Rows from block 5 of a small audio frame classifier, named by matrix and row number. Rows with one number within an expert belong to one neuron, the router's apart. Each number is 128 + 24 x the weight over its row's rms, rounded and kept within 0 to 255. All counts start at 0. Numbers have three digits each.
Before each expert's rows are labels from the 100 clips, of 14976, where the router gives the expert most weight on average: "peak on" is the class under the peak; "top examples" is what is common among them. Only what is clearly more common there than usual is listed. The data: melodies that start on their tonic, played by one synthesised instrument.
# router: slot weights (model.blocks.5.mlp.router.weight, 8x192, trained with AdamW), inputs 96-191
# gate: expert gate (model.blocks.5.mlp.gate, 8x96x192), inputs 96-191
# up: expert up (model.blocks.5.mlp.up, 8x96x192), inputs 96-191
# down: expert down (model.blocks.5.mlp.down, 8x192x96, transposed), outputs 96-191

# expert 1
peak on: F2
top examples: pace: slow; bass guitar-like
router.1:106150119113101138114143159110140085116182122147157082114134130155117104131124155131172165124084140142096141108142116138106070174114174138135130126141145093138139127115148113102157137163089159158154146129093121141113148135154104107170155114125138123128145114138109146123154143158144157164
gate.1:133132113132128127145116130133128128124141129107125122105127139128121127110138132127151127129138122139100106128131116202121177133131108101127130131131136147133104178114175154120121101127154129131193131111117134117122252128117039129101085117128131131072129128121127128099175195133090118131
up.1:128136121133149146152109129135128128122151126114125123125132146127128125122141150124165127128133114164110106128128117205126176135132126115126138131133139148125094178127147162111123079127173128129166133117127142128114175122110055128115052074090132130087128129127128133100193154143129121135
down.1:149132121138108126127129128203128143136123092127124146135079117149062128131106126132120128142129109129145135137125116122142133122092135133110148125124143105120128146138122128119134145115134115118128131123117135131118128133134139144175166078120128126124129138127127146152105115148128123064
gate.2:142122094129146122127128100116156146101128149111128125137130130113128132127106136128173156110128145147124128128149133047106130129132100127075086114137107129124130082199122112094127100145143134115119126128082130138131177159119129175118148137115122130128129155087137099050126115130134130110
up.2:126096133128123131097152112142183137131128127128128128131131133115099124143092123128126128131129123127137086127126123128125116129120121112110124134122132205088128117132121130123128129140128082106114117130129127131142125128095133125120132129114131119129133192138126127124128061113120112120
down.2:089137128131124162145137145122107148097106112131132148186140142039130135105137125125113167166110130136128148123130093111110126143138123126165135125118115122177136129136180136109129102128076116178139095112155120135140141108210122131124104124130128093188140127145145154144095130102132133086
gate.4:111130118144125096117126128154138129134117107177140128180004128125191160218125121140127127126163104122127110130132133147151166133116121115118102128117196111133099126126131157131132122122187126147131128129088165159131132200128127120101130104133126140117126128083121069070191127125119112122
up.4:115133146056129123141144140095108121110115150063097127100153132132087070076143143110132128122123169130132134123117122137097115119151146130146121128131067154131191128140128125124133139150070132100117126130191144111115123066123127126142095165128121121155137147217125194172124128132137141123
down.4:149152082138078125101152112138122092128136132180133138159112134107147138120137088202095130134159127125130129152129124117103125110128128156129126121120128074128126125125124116132137126087112122123112136123099127122121161211133115116126154112123171137104143129125063150123124107112155153126
gate.8:151128121142128126206123128127128121166130137106123176205114138126125129126128129085094132140126098128125128134123104119153160112131121124122128123129164141122128143133125137128128128127144124128155127128148133127122126145128114128183101114113114131103130085114146000137130128125176087137
up.8:103128135115128136039135134131128134112125103142128084050135116147128124135128125171161108123129154129129128115142157129119103146122128129129128137128066114133128114126147127129128127133110140128103129128103115132132130104128150128065151145144147134156125169145109255094126127134077166108
down.8:149128136118129158128129149128102064150216122141126118132125157109089128078137135110212200126194147124124096120083146128063205163130129132134139115145133129132127149102120129119129124098128117130132129129125121133138124127127056139135100132158124127104128128138101168061147128128127139184
gate.9:129113126128125127129164128137131092126133151131056128128127109132116103160137131128065161133130128128133140129119127118162140124128159150128103095129123107129173136152109139125129112188115137128141128128137140123140131158122107128112119151127152136118121130073091141198122125131132123144
up.9:139111126129108127122134144143128089126154164129069132128123106138128105140130128128076158133129151126128127128128128122186134125115166145130114091130127116129128129158101133119129112186113128126145123108139149126125132163123100129149126128127150140118104131122104157187122116145131122140
down.9:131132097096139144129143151126128125145158127114146107117200082118127132128157127146075133127122192129129124135104177122125076127128134142130131143127119128129132173126131135165124123159123140122151115124099128138128130131136152123116124129130125128127101132147216139141115124205112195085
gate.11:141115119137128135129174140129132133128126130082122127137122021226135129129112126180126058190158149129127132126137128190131132139136138142137121136089121125128138135112135117128101125133125152126143128126130127118128128171111101126141129074116129124126128121141125092147122136128109122127
up.11:137121115135128137128153138129129128129128132087125126139125039230130134129116127171127077196149152116126131128151127200130130139134133162138110145095118118128138134117129096128103125133125159127160128127131127105128152169111111127136127075127129126126138124135127090151120137127111122125
down.11:167128119122129170128129139128130128118156128129143151114131127142131138122133131213141129140128129119129128139128128128128145128129140149120106128128129128110110138128154128065138124147125126127127135122139112134131132124128131126130145000123113128096129107122128108150128125134097121130
gate.12:128107150144127129145145110136167103128128141127126143120164121127109128128108142112145149128136133123123128122100141128146167129102104190128106122128070125153158124131086123128110123126190127089143126129130182130128101132136128132125065132119128113092122128075148125129138091114129128127
up.12:137128125107133128128128130127118127087082128183133128135150120153128120148130127134132131128123128106128203083134114128127138129123141241093144131128131117123141147130128118174129128148128125079090128107080122129128126129128154152128129180128075130107124119126129142143122170128127198161
down.12:115170123130124127143139157128128085143183123097130128126119123128126061127136126126117168046205132122133128129138131125127123079129128087130055131118139138139125133128136178129120131143189128124122126119142126128131137125126151069155102113128128125078121133152128127165129116111078113092
gate.16:128117130137161117120141116122126124161136144084143129112132162125109146132099127128131125177093178110100119152112092109098096127109108107144116158128089128125119122097126118129086138118127158130190134134144128120139169131127128129126110119109151123134116130127139136152131126144128112120
up.16:128163087130129132117060145128128129123143127133128126146081141079075128125176128097136129127123128128129128124128100128127132128138163089129148130171130134082126130122131142128139128128086127177130157128170126190128164105127121125128131111160141139147108129160125127161128142127150128102
down.16:128128153151121127128133115128138108128078128130134125211134118188142108162128125133093121116130123170113126128154117131063114128103128128076116068121141150136128125138138135128128169132132127126128133131040140080126110184128134122106143166093128121128150127150120123126121117137149149149
gate.18:113127123128121128098125119119129108053128124134132128131126128115127160112153151124167155131087139128130124152135143126130143192190153112129111122128126126148128098052126128126131128114186125140125126132119139100118160132122133128129128111199130158132107109105126155106133124110120092111
up.18:127128133132127128159127128142127128206127134122122128128102138148124101144126110132110128126153127128129157109130107129128123090083067129128140147128130131129128155210131128131125131128083135128131131127141107156150095123129126129127128151110127124105153130145129087127122130147137157171
down.18:031128145128118138141130116127130098129165128134132098114125132136108127107131129130127134136041128130119127162119130105105128130124121129128078128127113133131145124104120187157134128129129097128125139130122129127119125037118182136126128187140128129127126104154192133129145120110150145109
gate.21:139119111107182156124125106152107104127131143130112108148128144137088129132110195135141162122099132124122132098132127144128128150128130141111127128127134123136130123121181140146103131174119129061114143122128128131145126144128121132127111126128107129131128068103137127221142133124116129134
up.21:165113113110176152128126091151127105128135137134120126137130135112079135120107173137131162123082136121123130111128130134135116146128131162119129115129136127128128120127158151135111131172121142072119142093129140132142117140130108132129110127123116130135125078096137128220133126126116138135
down.21:104125148114124124084135132128090101115105102115130179120129104113167088164165030136089129126178130122074153171127125129113126128117153127132114134122147149122130154118128127114128121111111154125150161122131130097106157108136127099150124145141106168115128116131102120128141081111124134108

# expert 3
peak on: no note
top examples: pace: slow; staccato
router.3:059129112152115105100079127131125084152105104157128126120127142123118109097158134154094111135144164141137118167109117119087100154093127160124145154164166080156109145119077109144153149147129123155122155140116159129126083139157102074153178140122119156127116123154121120145115113138110128147
gate.0:128130127127128130163176144125129125128126129122124127166124133136136114138129079126134131161110083116138108128128121124126116131140129107150112163169147125079128106127072138182127127128124126129177135126123139124128128125124155128141212134152205143122159128130127107072125130127123130072
up.0:131124119135130129133131138128130098118123129123126126143139104133137121114123061137153128127117116128123127121130108127123107129128136235130123156140143122084135113127111128127127128128128127133128128129126127176129122113128131128129174139135128152124255000125116106124115129126134128127
down.0:130095129103129129128188133101126128128135128129125130129191136112122135132141116127128132144124104062144109127130128125104114129087082138132121118120119137131126144000127126128129172124139126128135145135118116132121127128128131148129132154134130128129160128149128120117140133152207118129
gate.1:128128128128128128128128128128162128128128128128128128128128128128128128128128128128128128128128128128128128128128128128128128128128128128128128128128128128128128128128128128128128128128128128128128128128128128128133128128128128128128128128128128128128128128128128128128128128128128128128
up.1:128128128128128128128128128128000128128128128128128128128128128128128128128128128128128128128128128128128128128128128128128128128128128255128128128128128128128128128128128128128128128128128128128128128128128128128128128128128128128128128128128128128128128128128128128128128128128128128128
down.1:128128255128128128128128128128128128128128128128128128128128128128128128128128128128128128128128128128128128128128220128128128128128128128128128128128128128128128128128128128128128128128128128128128128128128128128128128128128128128128128128128128128128128128128128128128128128128128128128
gate.2:128128128128128128128128128128128128128128128128128128128128128128128128128128128128128128128128128128128128128128128128128128128128128128128128128128006128128128128128128128128128128128128128128128128128128128128128128128128128128128128128128128128128128128128128128128128128128128128128
up.2:128148128128128128128128128128128128255128128128128128128128128128128128128128128128128128128128128128128128128128128128128128128128128128128128128128128128128128128128128128128128128128128128128128128128128128128128128128128128128128128128128128128128128128128128128128128128128128128128
down.2:128128099128128128255128128128128128128128128128128128128128128128000128128128207128128128128128044128128128128128128128128128128128128128128128128128128128128128128128128128128128128128128128128128128128128128128128128128128128128128124128128128128128128128128128128128128128128128128128
gate.3:128111128128128128128128128128128128128148128000128128128172128185128128128128128128128128128128128128128128128128128128128128128128128128128128130128103128128128128128128128128128128128128128128128128128128128128128128128128128128128128128128128128128184128128128128128128128128128128128
up.3:128128128128128128128128128128128128127128128128128128128128128128129128128128128128128255128128128128128228128128128128128128128128128128128128128128128128128128128128128128128128128128128128128128128128128128128128009128128128128128128128129128128128128128128128128128128128128128128128
down.3:128128128128128128125128128128128128128128128128128128128142128128128128128128128128128128128109128128128128128128128128128128128128128128161128128128102128128128128128128128128128128128025128128128128128128128128128128128128128128128128128128128128128128128128128128128128128128128110128
gate.5:128128128128128128124128128128128128128128128128204128128128128036128128128128128128128128128128128128128159128128128128128128128128128128128128128128128128128128128128128094128128128128128128128128133128128128128128128128128128128128128128128128128128128128128128128128128128128128128128
up.5:128128128128128128128128128204128081128128128128128128128128128128128128128128128128128128128179128128128128128128128128128128128128128128128128128128128128128128128128128128128128128128000128128128128128128128128128128128128128128128128128128128128128128128128128128128128128128128128128
down.5:128128128128128128128128128128128128128128128128128128128128128128128128128128128128128128128128128128244128128071128128128128128128128128139128128150128128128128128128093128128128128128128128128128128128128128128128128128128128128128149161128128128128128128128128128128128128255143149128
gate.6:128130120137124127128129158140166154216123145170116143119102107134134127141133149117101126137132124095101153133126103128154121134128224132141144123112109129155129137120152034126119119120129125131071095128119150152175104108128104128124116144128126180129078114127132140147120086126130185081
up.6:126128127110132129130128087102071109090130114101131126130139163124123145112127106135146133119126130134139104091142138139107126128111086102127096132144140125117128105152108213135143128135125133127211166129131127117072138147126204131143146117122135128148169135139124112206129172131128095160
down.6:133217128153128128133119128127123132160102112160128132128125144138125128134106112130125124129127129163128149158125144129149128130184179099143121132127135092128128140092125126123133124132129124127143072128106132096128077091145128165116131129119140137091123131112125149081106122138128170072
gate.7:128128128128128128177128128128128128128128128128128128128128128128128128128128128128128128128128128128107128128128128128128128128128128128128128128128128128128128128128128255128128128128128128128128128128128128128128128128128128128128000128128128128128128128128128128128128128128128128128
up.7:128128128128128128128128128128128128128128128128128128128128128128128128128128128128128128128128128128128128128128128128128128128128128128128128128128128128128128128128128128128128128077128128128128128128128128128128128172128128128128128128128128128128128128128255128128128128128128128128
down.7:128128128128128128128128128128128128000128128128128000128128128128128128128128128128128128128128128128128128128171128128128128128128128128128128128128128128128128128128128128128128128128128128128128128128128128128128128128128128128128128128128128128128128128128128128128128128128128128128
gate.8:128146114000125128129126126127128165128125128126125128126128207149132152126123116129095130081127126130128133128128103128128128128168127128125131129139122131127152104121142128125128168117163128134153127128176127214125128161104136112148134127128177128196151115129132173126187142128126139129
up.8:128130128252141128128121128128126071128134129126127128129126070125124128129128180128141127137131128122152150136127144122128113127127125125183125127127121128126126128130118127128130128128037128130129129110091125081128127125128127128129052146112091128089123169203105123145094117126110124131
down.8:120128121132136129128128125130124079127043131128128138141124110133128133128181129104121070112126130128126124131134175129073128128192121133129126065128127136152129129110129128129127108129132124164149103123129126109128098130128088128132132127093132197126186119119141181125126141004131129128
gate.9:158139141080109164133115123142114127124146137145122109074125128161131161136126117129151166127133163138130101127116128128109102142138123130125145119129202122125128167125115128128152129127131124125117125113088134159077132134130127123140086109131115128125161130125127136028138123186113101156
up.9:128128110089118133145109138135128140127206144136109106043142122162128134128128124135149128137126186136129119127110128129128134128160121109122136124132212126126138154131120127130131128116156123125116079115078139170111134136128123128126103140132120135136126135123128247050140123185120084147
down.9:132132198094129148128135125161123117126125101101127130162126162137110140133127145159128127151176105098099127120104115128127084145136183112127128158066107145101100118130127099142130162140135133138143149130101147135127164123123120128124076152190139116152085204129108148107090133174101153134
gate.10:134146109166121128133135087127161130124122129112127128126155133133109179143129091193120130165040130177138134084118122118143106088114119133125128149127123107072128121115110122133138108157126118163124155123123124233129147159139100124138130129128121129130109159125128124128128125132134098128
up.10:103129148107128138148128131128126129125136128134138183127130128128146120126112146083130174110122114123125115121108139160123168127179163128135137121135114131155121145128163126145129087123167126082198077127119149127128097087127129140121087129218076148136133131149145192062128120124126151136
down.10:128133148134096128128140137119114131134146069097102097113110132153132181144128176098123204111122129112136127127146133136091111128124131133119173128111130129227158125133125100109156127113129128138116096099094130117129126133143135123142132091130185034111128089130123127114123044125128117123

# expert 2
peak on: no note
top examples: pace: slow
router.2:138128108113140162155140132129098124172185135093153109084102084136128160130141120157081114106084130165127096114106132144139124111178072053146152139111139141127120151114154119146087126119137098138124147113118112131146138141148116103164128118122163155137102141156137148111166084153093148143
gate.0:128120128135123126130151127137121136054144209156138130130155127126114119130134128145127128127121130114086123177140094121128128144138193249124134134116124128128119145108125099114145131104078139128135128103134145127070138127128078137133163141122128116133092125125136094121134129128127129134
up.0:128170128114119128117057129121128133132083132115128144130040134155128128113122119133157130153146193131157122095110128132106127128128099131133128127126170128130131113144145129154096129133128103131119127127118109136125130127115148119127122129147146127129134163136125143122142127144123123128
down.0:123131121131128128088115121122128115164141133127124129169131159128103108158119123129110120095128123127110118128145121117117153121130171125130176072150109159134124124127118126093128105141121125099164126129135149091079122119123107128100097170128145128151131147118129120084128132160095041109
gate.1:128128128128128089128078128128128197082128103128128146128128128128120130128128128159128128128128128128128128079128128128128128128128128128116128128128128128128128128128128128128120128128128128116128128128128128128128128128128128128128128128128055128137128096128128225246128128128128128128
up.1:128128128078129197128128128128128128128128128097128128128128128128128128128147128128128128128128128128128128128128128128128128128128144128158215128124128128128128128128128128128128128128128141167128128128128128128128128128128128127128128128107128128105128128128128128128128128255128128128
down.1:128128128096128128128165128128128128122128128128128128118128128157128128128128128128128128128128128138128174128128128128128128128128128128128128128128128255128128128128128128128131128128128128098128128128128128128128128128128128128128128128128144128128128062128128128128128128128128040128
gate.2:170138121167142125128118137089090115119130118116102130159124147096139125148150123112094136098126130143114110089127100125136129126142104057121126124128129124134077211127150128128094094201128152153139145100127093119129186128156128129147045177146124130126128130125111123102134135179132202157
up.2:072127134116104130129128118150154150137113132136165127093128114176115140105094163136169123166137122116181175157129133134102096131092150174129132127131128138110190033128113107145153133118122111101128105129128150169126102154069130129098151121119157111128128126140137122155115127120113105125
down.2:119033132125128133122117124086127191168122112128142111129113125128165089131137110127126128170138124133120116131134131134127143128097128132125081127120101129109179128126125125080129110139178097126128136128146128123122127119118157128139130118112114125092111118129137129134194050100133106115
gate.3:146132125121128118149130133136108128129108124133128151118058126092087132105124154100128130164109126128128105119170127134137138083110122129117125139134128110124131088128121161126128122127151108154192132120128132139128140136130130125133144125129131130127132138121127124163130162078178124128
up.3:117123129131128140128127128124130128148148137125134128141198128158160126141131128161132127082147126131127154134044129092114116142148142128153138113127128173133128180128136074130128147132125141111085116131133128125112111131123126128128079128125126128135123114128128161107119112148130136131
down.3:141123128130123157101118123125124125149238098111121145127145098129127124133130137135126127117130124142148129125141122131127128128135121125129130132131137132131128118128172107130122128145128126145128220127121111128136126085147130128147136082129112133099120122129113120129133071124129181128
gate.6:128128128128128128128128128128128128129128128128128128128128128128128128128128128128128128128128128128128128128128128128059034128128128128128128128128128128128128128128128128128128047128128128128128128128128128128128128128128128128040110128128128128111128128157128128128128128128074116128
up.6:128128143128128128128128128128128128128128128128128128128128000128128128128128128128128128128128128128128128128128128128128128128128128138128128128128128128128221128128128167128128128128128128128128128128128128128128128128049128128000128128128128128058128128141128128128128128154128128128
down.6:128128128128128128128128128128128128104128128128128121128128128193128020128128128177128128046128128124128128128128128128128193128128128128128170128128128128128128128128128128128173128128128128128128128128128128113128128128128128128128128011128128128128128128128128128128128128128128128128
gate.7:129128122128137127128129128129125091122189123119129128129118127138082128126128132129153149096128146132109128115148148113134108170116130122172143134128170085128116128130143122120137144130121130115136155090126130136119175127154095122132210109124133127077094147152127124130130130166103088098
up.7:128132144128131128128128127131136085109199118125133128120132128158086128126130140129165135103080139121113128134150142123121116208123128127146130134142127107131123122123139125117180132128128137128143178112128130125128188126139093129129150061119133155057127151138131124128126129145128117110
down.7:128128122123128130088130147091125126140132128102102113179140093122128128138150144129144051144154106128128168128133124128120128119148111120127121126115149128225129123119168131130129098126199105137144119128106162082115127131131131131121097085125117186127125133128108161161143113139124131145
gate.9:128135097131155148129116151126126126130121125087116128120133127139103121133105117129122121123194134131122127181127080111102124129140134121128132126143128131131119183110120140130062128072124128129130107255130119125125142055115047104114101129122096128099130129130166134121128128137141128131
up.9:128125138128125119127131102128129131130125128150134129123087129106148152121156141101129137124117124129132128077128178150169135130121128127126116130117129128130129065139150122127176128191131128128132149000124126118128114188147176132135143141130133123141124127114103128130129128123128129128
down.9:112113110178220155124062131129130125137077138123137130100114127139095129124109125141105123120163098130123132205131045135158117128188120110079150110140130121119141128141117135113114146112136082126125082129130156120126130127125129132157133147128126132123127046132119091134143140144125131134
gate.13:136139127103095114207095167136121128128168071115136128124127129086145106118128118141133129125128106151127098069128139110143135117117129147096139128125173137106071104146152142126131136137128127143149226134123052117128127148135126129126116111120104148111119140098116123095128133128156137170
up.13:151136124126096121134097130144133127130148012106168116130123128079198110123125124158128128126128086156126113114125180129160145116130117131127128124121174161087040124131122129130130158129128125120138175130115053096127127141132111129102113103099093142116106164117118113111128126155130153138
down.13:123149190127099136074116127161130128118128127241132129147108152137061131127035126121128172128132151073151132114097122130146127122100132126109131117113127128158125143136118174137120132128125182152124090126112125176116137131127130128157127162128120128157125128114128170085126154149138141138
gate.16:128129143140067136126129126130150088155140095130127120119130114209152125184127127127116130056155126127131128128115128128137141152128128086137125128125195121128108128077121130120127134128124130128131130136087134024189129134128125124120128112118058128130128107123044168056125160130106074127
up.16:126128136137129142127126128123122128201170095114129125128127163128131118105106100130120128127128129159126140213126132142086079112077147130128130110129137144037134142131124128087113126139129129130128128126126101127118125126112127136152068139129127128155146130124139153136126133143130154140
down.16:123128128111113105123129130200125128115125127127134178134158131146138129091145126136152152126126130129093130034116131111125128130147117127114128127128127129135128109135129125125133130127116126171132128144126143134191130131165140128123115177170079095140128143133136077140128130124170124099
gate.17:126134144124098126111127137169143146102134127196114137191139113130126128125102145211142147149150125078129130129132143127134137150107184180125128153130170083123128129113107121112140125113094124127056150139133110127126129127125127139089103107129101104091128127121130075165159132129095127127
up.17:129177126055139170076121129128137128127147133129099122158079128065100163101102143134128130127146141112132108134116134121137147145124138182135119176123127074128123133123128130135173141187093129123128171122116128135120128128131128104129127128129126075124129136129146098128167137153106137109
down.17:115136148177174125125123154068128130163099129190130156149133114143129053150124129147161122116128112126105234126119054164167132136127122130106128136069158152057128130144123126144131126109136141170128116130079116138098090147130121131128188115127140128122141145092128080109112147130129132129

# expert 0
peak on: no note
top examples: staccato
router.0:111179146099157131093171183173089133145089153116128148115092124124147136111093130155162102165135142129120153148113105159121079136137098105127101124128161142148115142110122110135144124094141122147153117120118141169124138155163074138106156146139119126147130176172144137142150113117132099127
gate.0:129203126128137139174162128126128120128103105095109133128126130133128139127135071099128133132124102120060155088166156138136121078086128140144162127136123129138165128137128127131128127145117126126126145117128142129118119135164128130127128130128086185130121128101079131132128128128122038119
up.0:117099128105126125119147128137129121064089124129129089117126098128128128129088128165135166132141099136132112063059129162136184215161147126122128108128127123144138135156105145127082140088150127108141128133154147130087130114129128149129120166103120071165205126102122178161176128128136174118
down.0:121070120124132124126195167131137126134135124086120147126126111181128128130107131128083133155130099123134096134130135173196137120148135119115131127121140120139124148128128129128106125127100128124136134126136121128116154134127101116180082123143118129127158190129242146127199126132119122130
gate.1:127126139134116136138139137129125123131172156106183149138108138150095134150091124141141130122128092106120138120132127149127104157097132120141127100087096189133168142144166163087126111113181112143067120114118187080177150097133104126120140128139178188119069108078130143111142077126106115123
up.1:126120128173130118105108116132123132113165145171240134128126165128136129160123114109124137084145128126095129106104139127105138127132112090129128119103133124177139014118097155123091128128143127113113103125179135124126146102129146124131142135129123109102080141058124128114128109144126139130
down.1:132125068146128128092129137127099127128123088129159129148128106117121128182174109145117122128101123134135192130111131108210128108077117130094133114107121116180117129121101156147061117143143104133128128132169127124117122134123129128128123076102125119138130125124097178124116123133175129150
gate.2:128123080128073128160100103146128131129110118128113129135132126112147122128107134098128139132071131119134138126127135111104132128128116183121116145123104115127147134128120086128087164131178153129152128127128122138118132128131128126083127115116117128128160137131151124124161133128163136123
up.2:128109068124100130131130127137124133118124173132131127132085127118132100128122127157154128127145112129140119107127116139124123124131124111128128128130119084120161092128177128128124123127100150129146152138148145146118140128091129116140204152145129128128128113118131128146121129166166159133
down.2:168129069132136128132173130127129167120140133123078177151147128126133128108123128104122111128109130141128125108122132127119122167079113134138119126122121123122111098129178112134104118209135128127126129124163147129102128210115133124128145132044114130102117123094154128162162112128122156071
gate.3:111128135170144127126097133122132131151129125127195123110127142127141120129132094104127101128139092134128128101067091128116128113104124123129132128144126128133128186140142129109129121119135133129128109103128128128085124130136095131134112133126153080138142128131127091127102183118154127125
up.3:137131125128127109104132127129154126120124126127172120139126162122125148141081133128145136075005214113130128208137148144124128136122135142099123136129139092170118122127124174163138175077130147092120128110132126166130132117117112121133130129123128123128132152128107207105127112127133157091
down.3:147111098104113125114127124132088127128121126148118132191109107100128127121128137149128148114165128132133142112130126177129095159170131102057155115133114118166120053118102085124136148115094127126154129131108163132135175124118128128091178105159130136128111128125130129075101127140048177124
gate.4:121084130129130123127133104124166143140012142099147128126117099122116116082128112099128052136132107161185128124126145132125123039110128117121127115165131128123163128180099144102128130120172131124219097145136157127146127136127130139100095144161143195134140113112136140135122172130132128140
up.4:113131173127143126121131127122149127128070124130148114117124128110126128094135116118130074131125140124145135141115148135117126088115131112129127124195119086198140131131085127070130129122186125107153095156209131165152127134124145123129112128129158129142136098099149147130124136126129131124
down.4:137133078127120129129116113135138158129128113167129126136100112124126105183159142131106129082118124122132136127122121079155113196148076148145141077128122147129121120103110123122126123155128119129002126124128134115135116101102132125114163128135178089120125122126128128165117143126130128119
gate.5:114124150121099112143129131134085111128131104133117101137157130122131115128125128125131138135201153134151144128123132132128180119114142136150110168115133130153125178090177130115240118134138120161153131080123083112141124123128125065139124133132130161107128130146160193107155120129097107112
up.5:108122129139145130103133106165043085125120130131128149062125141150128120128136087128131144132119129130135117130155085128123122161128133000128203104133123129154132139123122102103147124069158132145128097130122103134128144128127129124141128142130145102130141155120082138099097128138143128149
down.5:079127152143137130126159128153126070132126125136128210112155118151177128177152146126089151205132138139128121091129123054114137132135127052128153104149131158125153084144071133139130086134137128167126128102129130144129117168129143093116084146128122132128162132128128104070095130132108141127
gate.6:129126139099135128142120133127142122133141094125131122123124128130124119111127139134118128136130154154085129155124131120172129133108146129119128128129103120134166139183116106118129128219073136129137163126144092159129126122104155095134174126110132179105066130164176112040111118158127134129
up.6:128053126155111109128169129128112128115116129132145129139154126127136153135128099153162146133115104135133105059127125118123105177083092110124161128145147125138130106110108119184084174135142128155101122154084119128132152151132141140095124152123132161094181110094115147131097179142143127151
down.6:128062120131128158119129132118136128138145113119096134127128145130130132121210142190128116122120120120128130146132128086163101136116155128129167124105136130127128128134126122164148126127059127165127133123128128128118126139141081122110131129127130158098135128040145146071113115171129117129
gate.7:129095106102128124131128131134139170133086106102120126128129092128169128130127137134121120147091104179133107151159128128131111112132128105176120135127126153103154201139160150213123147115130123123124124132126128123130124118124148159131161127113134131116173092139194136151127108090144142129
up.7:134128102115159127153127137129124152160103121107132124153111101133174135128127131115146124138102080125080063151124072125143125126138083117165123137123142135130136177128157147166104153121140119117124125128142143095118132115117135145128165111175159119111136122138170132170129111117140124123
down.7:144121115142143138128122128132140117125128128137079133131045084204113128084148118139129129121127038128128127116138095165128138132147131124129147126164130134131126134140128086149128107123165119080137141086075121117139151137153128140116132150139112152136137126127090105114111148118143127126
gate.8:139124131144126124147128121127102131134128125151124124128128237129129127136038131128127128128124126131129128159129127129116065123062105134125127129132130129128145165147128099110125143162140127126128135099146137131129127127139111124128126135130125120122129192022131128129128120153129135167
up.8:118114144172136122125143127139125186131128135127131134115130074055135121139129142146171106127165128120125163128128132123151127148120119128164129109117101128117110126122121109120144128128119128112146054126169125048126123125101133123162151146135138100128126128127152120121128118128127126113
down.8:135171132154136133114128129108128128142099101128116128125101112116104105128151158138131132044156133128123144122097123125099128147063118108127142085130120147127130113093173115138150129127123089110137128128117076102131120130108144132175127134141131129122102162138139153118114116126159128102
gate.9:129122128128130128126115148123125078153128130145131100124148127120128156140148140144156077125107101163118108118134167123060139127164125084236125100122142128128126087128128147116091179129128127029073128131156128128086120135109128128121132128098140116149124123127113209123140133148127128099
up.9:140121128122128103133129129131154113124127133128129135122105176111123129141114188132112115126124117123131132086135143115161179136156128168156137061059112131105055123099107125128168141087076132158139131166130128131114116130125128142040125129159136126128127133112129116117126137131173128132
down.9:130139123146137124143161171125111108142109123130127135119115130129121128134129139122132129155164123074128145041158118124145130124133134128163120083070118118131073123062127130130130129117128122199128090123128129129121128140131125103127124138140128155082104131125107121111115109128128117128